A small image-text matching model, trained from scratch.
Training: soap at rate 0.0034, 8900 steps.
Data: 97500 training examples, 17.5 epochs.
Rows from block 4 of the fusion encoder of a small image-text matching model, named by matrix and row number. Rows with one number belong to one neuron. Each number is 500 + 50 x the weight over its row's rms, rounded and kept within 0 to 999. All counts start at 0. Numbers have three digits each.
After each neuron's rows are labels from the 100 texts, of 14976, where the neuron reaches its largest size: "fires on" is the input token at the peak. Only what is clearly more common there than usual is listed. The data: pictures of board games with random positions, seen at a slant. In brackets: how many of the 100.
# gate: MLP gate (fusion_encoder.blocks.4.mlp.gate.weight, 768x192), inputs 0-191
# fc1: MLP up (fusion_encoder.blocks.4.mlp.fc1.weight, 768x192), inputs 0-191
# fc2: MLP down (fusion_encoder.blocks.4.mlp.fc2.weight, 192x768, transposed), outputs 0-191

gate.78:445521491440455533490532587464540513490489516432441462471520447410478455498503538485483495528478471483547551470462474590427551481606535531499545567512513472509565551561545572494480488413382473515529549576495544468556509524541441508470473516517590512449503545523517417468497437543447541432466477530547470450442447597521442567589478458475498584530543506550469520537509567530440489513522480487546515556581537546447506470603515509433569499545465423469608482545440495450566560559434489450479568343524434396588456381526521527514528524557467581524476571503473473459629476471617539489
fc1.78:487469465416529498490510559485569459488506557505418425429521497450539541571495537487460475528538522515545554455513475601475596527576509529472506508486530544523624541590617510529573440523489460524521361495485500500531504542404445508512467580523522605438564489561509395495506516479500530507534545506472449445455476573465410577610510471555595556510526415574548470509517521436432548566568518503573457522548585570510485461571507483434546515512482461479483512523546459508555619522490523474584565426441502437546437422471525408496471542562502531581464544471487519476636506537562497491
fc2.78:476521578490519499470439424532523485481516510418461466523498530499494548522487481495438512565510450537589558449558377613514571569512572474473481447538450513588600459538427457467494548537504527526519463573445455552592497566553512527531451507521574483470495424556530494433474465470526505454364511451529531479495483561430399464538575449498507526477576491522559502426543470461456471448393560464514465546620524468454490448528522518374524465512471459573536516428521434499456536424496532464590375459526437501529506547383519524506526457509421479479541545489543603496428435460547402476
fires on: "3" (74); "crosses" (24)

gate.597:487500522467494579586549533434511454456537458542509486508504477419503488580535512581463618543514519494567410527493597486493470471460545462590520466449421513497527445503496483594447481536526517484612557527593487467420513585570454519486521468457390422472483444439513510509465524483494454473557444488415439533536484472413525547476570534430399486504562510571454461447521483448519536542468483509518488462459437523446512520458550434403490558494529561432436467534418474584484544438482423509488558590575506562510403557489487562416490473590558542461482438512650587502539483508540439435
fc1.597:468486517437481586458458516514572483500522530464533555468491521613464490466478520337508473564454480528491507408512437516482519468502473545454409492509496629483490603432567523505556533530521481519500439520435506580510472500481569519543560510532562541564481567565533493448462416565549554500533530508506488551470423543537504543550522542564558502480453477488554580595528562572439446494461497456464478538534519454484611470497481571523550481514454490499584528434441491496474466512540585495465486434517553392461516392559513462638502483448509492521500532432408430440510580564395469649
fc2.597:497502566467547533499373465549434507520400600427539500518540532504590527487610615523485514472446534482436443581535480414455452513491481530498546519536459439516405546492523452392505445612458527414547453520415474491516574451494490561592559510481445494477536477397541532512571496475564505488548601392482478504480479518516540443539534549485430518489415479535463479508406570518521508462418504491385436516538489534520492496486478464591507517501557564490416497611513536484517476474622457504477469504608446441526525514547562530517436493492508561478527567538490490453503431536604434476
fires on: "line" (98)

gate.380:556451458520568502463554427611454537457531504558481401446548427467473498519450489536518451499539599490477426571453617475523353452435474450523491547524539492514440411530452505479426458542390569414460443493558485427425514522496500485450486441511481463413500563495484448536513569485441496455539506545486460490508504411481506469575559512469559491519568465525533464514471501524559380520487483583512432477465457548550498530408509601559510520508469558459551458459593513483503525520477457507455634567425496591512428506530482471463510471487521569432480437488514589634471557539434550496
fc1.380:540537541482560447483445560425560471495450475405537552511462530574369518419491499503477371503466476514521504443514521494524476463439436449478504528564461554478525648428514520541543567444565446541558558478547431603486567507539506505509557519472496495509472459443537552480463500547497563483462490492486520579450492560577628560439414512597405516486444499512587489441497575491481436493488491450433468463459504487499542472410552462478448470522535606499468528532507436459525522483428559491521344458564500484466603514479500446463474575585455454480551520425463519453450382474492512535
fc2.380:402447552437531581469492495436520514445459516452482579551496512521487524440522503372474552481493527451417475499578455480641499594378479513474509475457444464558436546559548500484515613545448479485518468575452423576468594567535593554406477615532456484428540421524542496496515489468544507486531586491496498552540505458556579541450486553627416503470468485538457478512489480453569520528419609503522514459508527565511607455529484416523524523409496526561411495499470531492376462484549487432456510446548493490470548498510571515516481544467463503449495485464553545457527525462563467441
fires on: "line" (96)

gate.751:393479460487480481503489539499493521519538479580513440467588552488520554496519505531462571525477530525531521460509455597408502490540588508526464446449467528483545521465505497524540517564479484567499476481608536495576385508560437472396468613485498576405545546487560519517463542403480618518455457464419493454497591602477371585571460557450528470582603505530517504639533481454501521546526499473461508504533549515516464455547506430458513419573468486470412506544524541568554544510414515520525524486420484455528385574554512517574516506469444589570541498545485490532582503454519546525
fc1.751:437469483405446451524492527487513549529523528601529420466586530453543616529525527572492516534554550546494550457563517582424513502579563462569384509466556555510543480438527483506564492460464489555565380527539599446536387512487454440399510565437539573477574463512549475492466512426467557471509411479423456416485552576491421586588468528460527511562580537568551500602544514503430531507477522503502549523559550491547446444555488470448533490545508462483411527500508514570481535449444523520517567463411495496543440514578511547531516527538482563593559456576518476550531517438542548508
fc2.751:467541484574457493474545497541560511481569464455413452530451414480509499579426527540481523562549424561572607449518472598447544529552568495420443437499529491547583432513479472528544558448560434514490504508539519454529387610516551459459416467517561533513516494568470419480424523490485484518432541443552527467507445567416380527509502365450544478547559460567565534444565505515466478531498515485556547530546484500394462492490527579411566457522434448516543536358534455465508588485391540500501485501472458440578493468472497475544553504571503513495498530468499537582531442439491451454
fires on: "3" (67); "6" (23); "8" (9)

gate.655:429570405543554498439471523512510549470446430543463520512462530488467517419558436547403411499612537593540460484516416495595418494368483480531480514471385516490575539543479512580472488492576405424514521513498423568422526457603472565529552432423548543561464475595509491442458501488503514482389635410537487560459592576502539577468564492495516390507460456543534416494474511503475467468442556445489530468455455464481584533482557446490498461541519518461448462414566456551535561495505439493448468498504506477490581507465443542485469472524527533493544541508516506488501480439543555511
fc1.655:590554443447623504469491496525529454373502488523460444588576472499545451514511460507495493537564512426541568382475620430552454484534406442502521455502510564610531526447525584544550474530452611419519528534459559593522440565466452474507556460457515577459504566527543486485545475548434520518474521527529458500497560534466560491436539539523486508446461446493406439484533586473476445479490475421434515522464497581434562523447636518510577471558509470486515509469539483541469484511445493467448613459545622486540522454479456438422492458433522501501419599533551499493484481442466545470
fc2.655:421565456462547436497542585535451491473508487429563473415585524496486511448642549500499571512541475521474505537458573531484484455494426456583471450494465537424475533423584474468492544531455576546523490499510466481427464518501461479591510575527370517534490415473528442510534427546589610541476577488442483595476557513555485535518523478540437418474487404451479490629459527500511507557464520535488512473532501579516431444422524421540502516492558490412569551533492500537476511530493478488415494601523457547402456616548515541611422519532450495495539499522508497518514559485544381448
fires on: "8" (100)

gate.603:463507559480506491528563419550460528505524499576522402425611486518451431482557491522476540523459511559458442516425492590473475496468570546535454550496450482526468488489451459405337466387429536519459503583478563454463463493531483467515504500559471401497479448505519467484520389491547464473512500450577479509588561422512476550470594469581561557518477534491527485468614518511596412544416501528526498465441522495614458546458505563474540550483522418469448543458429530512545448525598484493551526596417481510482489475532492521497548443541476578398505491575572582571542431510515564497
fc1.603:510501438577436531479445583519582457459557446436460523508467565441580546517510469488510521522507534526509507507497540396518576502519447517460494470551563510458524498548541605501566561548533431522494488557504540571505497489481497436542526555419516504524525535562514523473457511546439600532497494541433434571457545444486610477527428579455488481448519506531524496483378492419502527489576505482458464458618477409494524436487424509500462522558480526523483559470530457469452564533390582561424478433546466465467477571448540462509427523387490457619549625425411444352509524541507483545
fc2.603:489484529482512508508517421450518503446449572462462561522454303438487441539485577424539513508456531429510535556454531472556538452455429472566544481469505562471495435508544494419565500528446613589482457449377442458478493491535523518572610570489440535503521430554581488508521510514431437510523543470577484457465391489470485535468531504527496532438520553548485510408535500493490513552465489521477441475538416588509510433532538324460535519439517491485522444471441488571478573525617419454551493510569465546500518517525512480487439439564465534502486512523551599485449479599520481422
fires on: "line" (99)

gate.479:488427492474599621428456484479509582610559530482466539498455508503464467621575564432606575456434467496465426480469424444440554508502451520509455451427492457492471498467508465535573584512565503488379480549537441557507474522521510397503596526552509498475499529426472459524408448455494523488457586493467547449483458407542476436413470552500461560599496497514421478526578531452507532419501422521475536574578515481485562541460580493406470567430497552509478522522405478519501550481483502412448544469543575544591497511580416552501540523474464555530572505473509580493469515500477525510
fc1.479:568495471489554439553494502462475489546508467566598396427573537384493561427478560580405435440523522502421534558493600493477446441520426450465493513518551527467549569475586506644617443530477447499672476449533538468452490489472463447488467543413398486483545511467509532533594529532481409501527500418469548533547492536446511610492471507586526524581540515416522489539502494553488533458477537464441473448500498482491463474455519474469497525598479412487475432520572530505573521537472531526539398477513500424469479478513504529560517552540511520584487520538570530570525450520576503445
fc2.479:495520456483476416511511451522466486417487396450571438483558492514485502516490475464581483619539525502567463576510522553594454516444474555497421523560509466469482494443506498569554444447554519462408432528478437478505509505514497467546560448485525440424463485514440553383466520485451516539496485540561531425522584454525523496580433379461507499498493550524470479622543430474448525544404507484506549487432514529474521525521415439441433487526432495500577490400533463462432504518569478464510507583595502503404521513430469518476541539417445519449447470469467638558546499556511483674
fires on: "3" (79)

gate.232:588576489497437478470523494311514553488514463547518472641511529397491488486534483489563544502416417382487534386538567519459570526496444463561470452475457498508561621490548514554474531551607434592514555492542535446416491553470482547554495495398520535499522556444541521499508472497499461482537511537416559524538548456598509483400507532473447471474533472588405501528581445569547575542509489481447444540552520480507448484536540467499464497549457504434523511483459503560510525461492500510440498526470492476527503627450447449505510417590503580592564516583536505546502507463459546517
fc1.232:396444491401564580540439457583529452433506472412442511461526484569532490527503440539521456500557595483573465568473477482521476493411523503496497442496620488489400468516394500422540504416480525419469487511479561553544476444567458527446467447560507421480447443463437439491523491488421516544499456434431499489521470441420465507601530460499440532547501595471498579474473537427521488415478491539548491531513480479565550500415463563519493538493476506574483469443550479416506460525551570431486487457531515540495584429558486550486513616436518462444506587409467418391428515454477458575
fc2.232:591496434467382479523549610546526539518480563472466481498518516425491500507503504551580371499518548579414518511447507462470468469572413534526499505547488461460443482446521504423472495556490531481580446480452484476463501523461485473384533502535443504513565599466506529435479500407604471524525447471506512457442536483622594548479468470500489445452567489575435488537422466433534476439433516496524525437432527489564497512426523484502535445590456540448435529646537528480438453558462557518517428544488596517549525545536565456481499442478498493489471399500444459513561425578515626423
fires on: "8" (81)

gate.56:606509504420550473592466598580518468505550492446504417486545548534507503526372476532514462515497622487537408539515524472522475469492450475465465541422560538516445485444514511567479572542495574450609507511568475553494557508482398573538520484558520607424443484513446503487428445593488446497523492435561516452485519528502436506497531519632443511495389485462576524497421460566531395509467572475391612465450534508458527487387489448526536557488465527440511557540456453460503490497539493511508498545545511572420520512508460468546499537428533413460464458406446530463429516546448530462
fc1.56:437435449523437571444451515390541535499516539533463637552440474553486559519580487472463566496480411519478537489433435481445576495539590531595532447513462421495503509533476513482544467445548448554406472521397528579512440483424507462531495535505541456604528486465458506525543566532468529430491515500424500467437488493483501489534560533454507529428578462516469535497607553488468570447487448499557460550612482425568505462594571545573496482502458465541456520508528467601538484480512504453440581427524431419566403511494466425554530419512492596511527559568536466514606542500536460563
fc2.56:586429497550450461518448434544483486480475547513575476500474525544555539639523520592536519558463453426500581475497436555398494469540523453465449512522558500517576448538503471539428486530531470493522521455490474549506447519483442501533438443440504451520507569493470507517442509407474532479406530520472513506431511440465419472526552507489603452479468510450531446517494520530478560534512478465452535541464400460499543451431524508419469516568481433449496452480617531544539500533536527550468481533435599336612511498470383522439517508701430517553465503577513566532584442513457499519
fires on: "upright" (88)

gate.345:544425433552501484501567429547561524493569453589515426518494529479530542548575493569554530527515530516546502509514524489453444474486484519562461494513487470423483412497467502527452520439477553549457500463532519541529449538528522513466523437448492503506485534539462417486552586397506454525511531542431438461474449491547386518591526458516614451584555418525514514598507459538496509561501491531492569506466507507538413558570440593489541595550483454508391476526511484614454528516457399567403577592408478584568407557515424532479557457444616557526502503528523579602532565498497487515
fc1.345:503408424513455480549559449544490480501520461634510412546554508491573602510532529543458527457511532499464499579499553542491417447546532472539528464513497515474476414414476461528472509505522548452496528508561612470495403508513542455446464486496512435475556457461464477491581554491495421586552470453438452354515471486497433559521504479474560413572588480529510507579575493456519524571508460514498620507498563484561441471525514524523472492484431506536416431460541458547467473522403430529468451518439490590551416500465449543533502470496534533534491414576553538675521606428504452489
fc2.345:521500501563498398553506535531539548479587446478458467489570435426472459538377480604499474578508435543550556488475545558448446432575486452514534497551528490468571448524481464478533507362581498535504492465608557405516415503512487451438498393497526488554586549440489457474525500540464538546402419451513520474491485529410454540542496395452581465478497459465568492531545480488469531511529445494549494513458495479448490524535520605452509536585472445468608512438502431528634554509389570571526504546473437522474449506504540419484565477536534498549502556544458523616448495487527507563
fires on: "and" (36); "," (36); "6" (16)

gate.281:516498550425396466543490540486505555491552483564557447420521436474538509557574508499526544488391484498540484560468488465450470405517505488622423524564536385521424478523491458479371456434510508468458489583441597398413482457517476518529446482540576386589387516493505483474581480450408542439417525519539462424527503476576430562465522448473512529518519510558517523487604494498551438524507503593584491481508462537509505501501522516450564480443478526563537503470395450547559500560512481492506563565498470537548428542489481530568539388499446489482478425580528557589520532553505513476
fc1.281:494469565518512462587578506492519565539525537600531530461480449434480541571490485500511491548490512511525445614499485446483404470494563424556449492499455383444413441473446530482467553374415486541516575548442530429447401495578562545503491460533602420571445478529470619542536440482419492469515475494527590504571490492491494504472592505479490534481481550425528522454587548541572476492538482558446517515488434543580401488517527491522501490454474513538560475547481481507487413463483436503500562578487453550533508515509458592569629454467489560425531392560533557532517484396500482451
fc2.281:476537454497435494618524613479536489566513583521523517444524607464461560516426431522567502489540524468505522479462531518430506529551560513514492560544507466413523402534501544564545431487548395542521487441587611479530513511516507371460432486539466539507547562391565422498511501432491472452603410457459564517494522507440574516564523475446554470533485540473538470477588469552477531481614412535562524539444553489521416592520558516552472528538484486476486460506493544478515454521473518543460652429415568475542452467580509505483536560508495529485493493496436393455583453444495533514
fires on: "line" (77); "crosses" (22)

gate.266:478592621466507509591590435532506519543463533491544483483498490500565537528546536480547533393515580485567466455381518493508457540574426518592567507489453519483497454433434539545448514567479493448448478578482519495434446450540474502574459510477566501594512494442492577453560499489441490488507532500542527461556543474558539493482528450507443556516484560488488361607526540527478415501531527554450460489472500501522473587425577541521527519443521507471511531527462518555458459470527384458442588485452395517608486497547427596415522445512474574397528537497533587453462546510462613427
fc1.266:443368475519452532587463494480483497504521523470512437542507435510524486604556534499541545478570533488442487481477535462467536470491496551411494492482533493487480376502519550486488573467512503532453461469317521553463564439536539497579477573600499506502567630394481521574494535481454424475552518520490440472532519450489517483552530410432552425405477477507507452671548521503497506487437391496517536501561530441584420449548530503499526484490470448541533519511518489468504497425463547536486624470432436613527456437485415498566498471599535527555455553544495547495527475554490494526
fc2.266:598567485556428411505544489476535520495438471538488511419452483527525456496441487581452507586498474530550557483446521550392451491518517459454391402553621525414594500491566434569479417481550515569571519463511546601509397550497459470528540432477488492512520611543460475561484507451511469482513464597511542558539513474494452471570514409488609409513507477541470497571492476530460554506517507511447523550461509427470430490448540491515494440573442427394547468499599464477452505594456492590537511556435518438556456454549450453451487473460532539540480472419475527554510462473602492552
fires on: "and" (59); "line" (35)

gate.397:400505451524581509467475452518482535437395467443476463449481423509454422535519496493356424405540544572500458525433492569536537533427507552424498490494528464440424531396583494495510486494576538513518450470521495584465569524575487515501524547551553502417504595558584507528426633510530432603462495457498557542578542443511521470492524537494482438461503577523453490530483523616514510482413486493395471456538544492500524482515488458417476523547513486522506528496467559466441532449452526515503465371590493515479444319498522485512493489432556510472442504508499545536513424511591472506
fc1.397:502452532494426474482518495467508479529586459512532494488513577505527550589499511477643575543457424404519529455549454538468496431611489487604503534494489487518543421596469473510507448500417567523533524510506510401485388494453536476502485504473471490636460461439464531479586445434513531422512474534461429464502458548460436544467438464564578576499527382487615453528571471348477504507528502491543490526499454584509442517493432508574493494459515477534480474474449419524543552594559459471407507577438528567566569605534478453523495509470480495598535503515486514514548559425509539511
fc2.397:574513568487483565569518442515520451460509481500515486524478483598455571620499535529433436547496484505464488477529476517474527429474580555439431575494480505482504495442522486630539535457460452439523501529463496518540549546411517551479483488481506498447525565422422603461457471466498546479482410477472490470511529477494476534479564447481480505428476561434544459558433414585499423532422539490403577454518477506506492525337411476443428502487520491521463486286582531479528535471548509488550467462531561444550494421435375512514546491459481526411434493475506569534543525501501550575
fires on: "by" (99)

gate.143:517451509527481469513449484484522461582548545486506534464439469528487407534571417519491533551480454397483480472507463474468524579464486475512554567469486393451489538531525514564423524464552493509438600522530565605522467473524396476479470423474541470369452562566406455464471513576425427537544540434467492457492603458482461483463512481558529560426545489368504558460480546513478488469527510422502530441543518405506417505545418592620452483527454406513535469474526542511532492553496537524496485452432500522539518415571490487635510531442603551493482473456510461512471571506555402579
fc1.143:497425512527452522514397461491566491579496509498445441506358454508459501549484460536524447577442478466458503495507482407418506564559491504466464536424575408536471534521607438559530477502551463437520575459501453581525483498428508444592452474475518471413385533554505457532431526565527522510584544529433489544463574422452464412487525517486529515444532473453486574455496550477412494544569525383489473482527469407473538466511496538516501419563471436469523521546457514579544523578546557533452471449505531488526525376536535420548521556530528580641487535534560556471490535454559426529
fc2.143:500569561536534596430479485541443522491542522450549567493436556553585499541534476404488519503515534440463543390538434492467492453396513567472596481517506459587532453511560496566524562500463481554510465565430436510506539534534515514579507509475461455495551398500453494510529505486408431505503519535549518448405499454536473531567560443554554462515543397465435547512488441443494476468421546497438538529606537571475545368440472489496456555469497644505514496560578458539508448465539476422574465458528469467527495596435535501473528443487373534440484543583545506432478484501572404465
fires on: "by" (98)

gate.294:513636494542482467471530464420526515524503486506469573474420409410528497453458474513532480447461403481469626512426461455518553499461599458477464579432401459439458518592506454591529538488572517548549503561599444481513547498485459590540499530511457467536600447623573467532487464473448516463518551472579521481441533481544544381426520497514507492548477513488450520471481560519539464454563483494578487472509577472473437542570519421519424497477441486479432603493452539522570527579500545600552563555444536479557498527410499515482518473547456515539598500582571573493499545517519440492
fc1.294:406439479467479548508521518567498455493593560600538580413536473517549491529518507493443488426536632552503475526533505531494463409524472563503499406508508490485555444397468527362469504456456536469468397493521469477494372418474444454434557441560587574470403493420479510497580510520498507571495472493463512455429451511458412601598557498559531508568477497440508504515513443463433486500439405554404483507562532439497558424445449552486505542457480480456483411427518437444496529572509558455480465499474541519475525463537499474538546445553497495554392511450428429567481488495472514503
fc2.294:483490539470572449515493493533512626408472496434485438452467460587543529509391516572613500470463552521523415593483530500311524500505501515460500518490469495471509385539465525473499454567488480583554525482518590513546473433568465495530463449495514496547616456592548456487511510379505498512518519435538522476504458599388550390407462489490527535471465543483520445554488506487517446482540493552514541531435500563528494496490554502523367520466568530489502465588468549400473498531488530541531474509448456536501462531521546472416417601551496510546445521580486523446529440530481585432
fires on: "3" (73); ":" (27)

gate.278:521548554504564530495444522428434467510508427462505562432449525445415466454483535516514467486521419527474437445488500488480538462499439564619484466426427437474476480549501467601454417448513462514561616510584478513480469534524477552492494479454474438443490535628513498399548414488511541384406550538549551550525466508526630501500454545516487526532455539478567520562533583541560503485516438519480530565449545418508486503572516538412467470530579485452458450391500503411527468531488512503492471480500418429462521562528451529418514504545452529415492545694514487552520480506435528469
fc1.278:471545485599513453402510458498556440500430426467445423545488509525551585495557540511458454568474453554532512366496508577542513481513528443480380516475453530556499498581544537476486522615568439519525423448637451455499564473418502494458524554438449598397608443604602469512493529514500528493524502537409446453519468560562539463466468548546596470546557472489454497509468515525519474451509511480488462462547593542496558503547553509579543488531592582476440576475521517517492582537500560470430510430502483563531520514456468420542455528454468493530523589504532566457581482464490490440
fc2.278:486537512391501555504450362497547450458526445549589553506522495490551533587522556442458528517515434410437520517486535489485484501549464493580607466490495543509558532449500452475538485505481513487535432538418509516532602514533472543500423536406520460562490444501463524520519465572430525503492486467441464440488464594447407442432526597493494539443496457533454527463473512496464581482503528506456401494561397533521523464504441497456528434533530397494572485437587451608579564485536480498531446473598453448439490507412531520466412533629455526460470640556489533497531525519565399508
fires on: "by" (94)

gate.203:616539536461494546541509455448493462500558458446530423458486584549459543483389537497469420505491479455485501512605519501591491432496395368583441608501493506492485466474482485596437552527463533473556431491510470463465509505475513515478587489499510523381521505499445494486439450558504508553543470492499475473496415465535546511467483466612507530469407509532527454566544450495561445438621514515522517483487516648586540520508508496471458485459543597472509516420506509396481506501453450532487453557483561583496582448530411448563574557500499405398475385492467466557487525484436516473
fc1.203:446470551583392491495461462519467561478500556471480525528575441512506493506575532545581597501562453532596544578401529443473494509476515510480583435503531466552574456582570439348572511488539516524421527524531497594505554518519471530476460504498517545637533530568496540542526551411496503409455534547496523423457484442510421485421578565477556455528572557474436578537528559535456571536528479414500462453537574463473446485514545455539452576504458446560486493501482506508535428507523489474506507433470479383580422533527572571437478438575419546545542513572513514523488427472502535514
fc2.203:481566486495431465578484443516507485510538557516535518506510506528560532522440542567484523550486486506546595430531451507381514451513484537607508551475530553538561469472433491454436403516495576556553464484421399537531468541510498478547437495428550462641434460490513492515481451335513514492524511610428495534439508503541456481512547502473605502547449516460546529508482570500547513494470484460434528543565403505469467451452561505461550533538485442450482447455573487581505567477561463553448507472453476362516466512449407438480494555647451524555463526533480565507560371560527531510
fires on: "line" (54); "upright" (36)

gate.268:589434478550469606474527414571506514534516506563436456435601496474547520521543493557589590480506512540572494508468475490508416461583531452519475471474505442516521480521559587531481451501448518512489528480520545438467410463453473443496500462466514501419416526585463408576511540476491463521532564524419474388449468495529399558534576440438545510484551479534480469524445467500542466520542536561455545515508439439538395499503456572418600583543491483483528517516558527538501498485545476528491591581364562550540409485592457536406583517503571581578491506489535558590578541508511473495
fc1.268:510444462482433448526534522580486528541517544560517442490545514511476538526533502514532558518530524480521526577492552522456418458528514474531478487504527510500469408559422459544516446526537560425390428467479608349390469498495467358446478542477483547446543505488523457520589499436471426501572497491453497362581518505468455571496567519412532465513629492564486489573599484519473463536559504570524541454531507458599446516508501508456424471537484463494521469475531476572491565473397470520500591551463483581516423452446441562542554560486548518516501430586530528526521585398458554472
fc2.268:549507535561467375460524507534523496492591481483438431507587531408570501529408468527460546544569427571565580460478484553442443410584538486505518487578523524430533442487508458550526453423575533576533444449564546381524375479534436468463481384510519467525568589518473497464437507590430491574408445439494489491473527559434369525480487408446565495534521493575524521484531507487478502494542496547506483517464510435441393546510575569501509474596506459484592505495510444459574533492475528509532462501416443503512445440477500480481561478504555448593480517513514493563437502524547486541
fires on: "and" (53); "6" (28); "3" (17)

gate.607:472468474457546465503444391551503459507506481538537549444573487522499448416548563446500509496511549541561508540438558440583541518493326429489569503541619575558506453468506494485557500519495505490503492515515454447512492496561520538545527454514550503546446487490507545582465499507516514510410595474476472457409510415415433518445426429543507513500509488497406523460420461467547519519537507453444446391600380457447484576562484509460594539460524566619462497409546496565443521467440567466509421469502478421413476464525532444484489562572429533503554528545500506465410515430503590488
fc1.607:468430433517434561559531542462527463534483514499393523476503498511454397541473431502499473490568576489486455439485425462474616559488504491507476529574492527468546461593569545532529523537501487483590558513390501541461446565532520463443509527516510477478518522595537453521451466500425484491570580508531511491488483493530587498408601461456629450463555466580531458419523517570564495465585413471476512467526446565516493322521561547506510487445399550506533438494507488517509456521558476551529549546447466541536474608573476524562458422505467494521540421510525449559506514491645413508
fc2.607:563589514502488471484486522499536492404440535565449503543588558489600534554601403546535467545410593420547584516539464502494511491512530532484466556487525386583527463502475451529509501527549424417490558541517463554504555570489483426503488484433557491409501531517458504470494518421546493523583506552551581466476448441477463538460520561544541440476437525617527514505492496493539448615496493546507438566554445496525510533562446475525533620467489544511484524445519478490396457459496512465440499390497568447588565412470512516440519567471559524417497563649512494477494386481502516455
fires on: "8" (100)

gate.502:435527495606523426544388527568510436529553522498493425543453521494495413563475568470550490523525548543435453575518508458523501424624431474486510541495508477504503499465479511518475556500478485513554424518653532562461585478502454591530591472527492553460508464466475601539527481465528470475453457590425456443463528450418615480543427544456444441531482529444525398507575493554448441507504551453441484472497488422538497649424517434490444525525489515437483431418502557472497534509521505592508436529525447556454479516601453470499484624533531488490429502452475515548464462597467480475
fc1.502:553545447503583474467412538552556433414535519505486568509555478502550502522462491537485516500484626393518563574534455480597482487503422478455583466556523551524495517434390433504563467577547481412558512485563514542513579528450502547555522523588559509485489554472485449493426529509548532524451464558543515539521533488462541451451512502530465506489374554470515443417418484581433513490514493501460469450493406486536499591396555506510473561561581519555499466566573525467500536524451550515504481483495417451493544510491568469487492522427558493380372590449433497530429459619527578534
fc2.502:508580545490572528536549498440492471547511526467521456538508484565564446467508594477559502427482487565497534457436510475542460477526566529558455397590549488495501509452464523427541540475418491471588535435498520606559445552443582491479466460482505511486474449632454484520489476671519431502488483515395538558547472542487569528563513546556483493495516485508464553597501552469433519452468442483546443609466523475491481555527484498589598504474514437501533577435418471477485493503497412491518481483415407545514541472478587450583623557437538436499573427472468518477476485489409440409
fires on: "line" (96)

gate.356:608514564414544493417470399433562522480467487487571493399567579472494526467523525521492397515499488480512531480523541492608496455493416443474396486522524489523518540509453546580479513527459506457551486494565452531443437506486468487537458435451502512444431441566525500474494482615516530530506511462447504499512474519550518446480546433523433551492478552529505509527484403422550434483471576553477494509381502632589607518457492543531595465507632527479498503442468465458482561438446459464490431593486574600578577489526514465412501443421446419490423501477477524540533443503464561426
fc1.356:407410483557411482574488618545493445483538572518451504535495416559484479504534474483494640498532510545513432555433471491401513549477592535500599502432467469520524424454559455454510504461563529528431534494468551518468515486522503521530460561560523446600526564551482518556556541450474499418481438510543524493501490450405431512566585474493485485500541515477437525455495568532472575485493408427484537469529539431497464422501522402497464529457407495568511431554565503499498492518543565499537601422532411415483410471537417583578515525592519586587563503501514454452484508520587463532
fc2.356:530567563559493409538512452536545499531477527533429502510505520476605463534447474617509490534453470499571647467479525529398501428457486500568494516474573533495610495516479464488463372517540628552565522452461442569540445509533504506580502496447498466525488525463464540534499563432484463507467457504502490532441536467551412434535585468463491499616467503449549552485484568536476534469436468531385533538474477483460447478478480483496535500479465406475483472384619497466513580532534432534532548519368534386582502489505423459411475498580501504475421488501463601509525414503517515511
fires on: "by" (97)

gate.527:441519492400467556452520519477537477459523509451463571480499436516490513499523506472507514509570459433480530401426490653453563499595537519528541507584492492477592546522525549456512550500503505571435454489483513473528606476495370541496509523553572504497575508589602508506521463464470554449453564515511490462383502581476427544553471472492541524553496546578452511504554488441506530584542537490446507564597525525526450440519569516460572466425432418551511488548505489484544603467483476463523588351548444530572439373489524405521470527559453526551460608543478470460514535484557514511
fc1.527:475525479596525427499554479516427522551446528516538436519435525504497465479481556490536548456487522512476455612530555411473408487443434458539554574433503488494394548420440456517418511447475532499507569440456430470524497473516517447461559477440438391495432498427514618543549499529524479501484475540545549539525520462449632459405464618544468437484462494433494516474494478485556521456457520444516570448406513526544528505459387488572454559527550544495517495435499516593489446555559490565492455617510533542441574605464508556531532469455536472413550406489533594518466462487419513462
fc2.527:538543420491510509439499438405450491482445458521553542506527483476495439533582533478516483489460485434391449532486589431516480510436409538474562566458563515480375479566505494485518482515484535430479512512455498442441526422458412571497501455469462507516504510458452513494512578532447459576601512533511436505448558435573599535478487520532416466499409532459387496619462534536494533560569483600433508450384471532622553502464440497627433556451515518521541502557417527586506471586565411510477531529508535539410537488539452517497501538502556529481504533561491486471486606555450465507
fires on: "3" (99)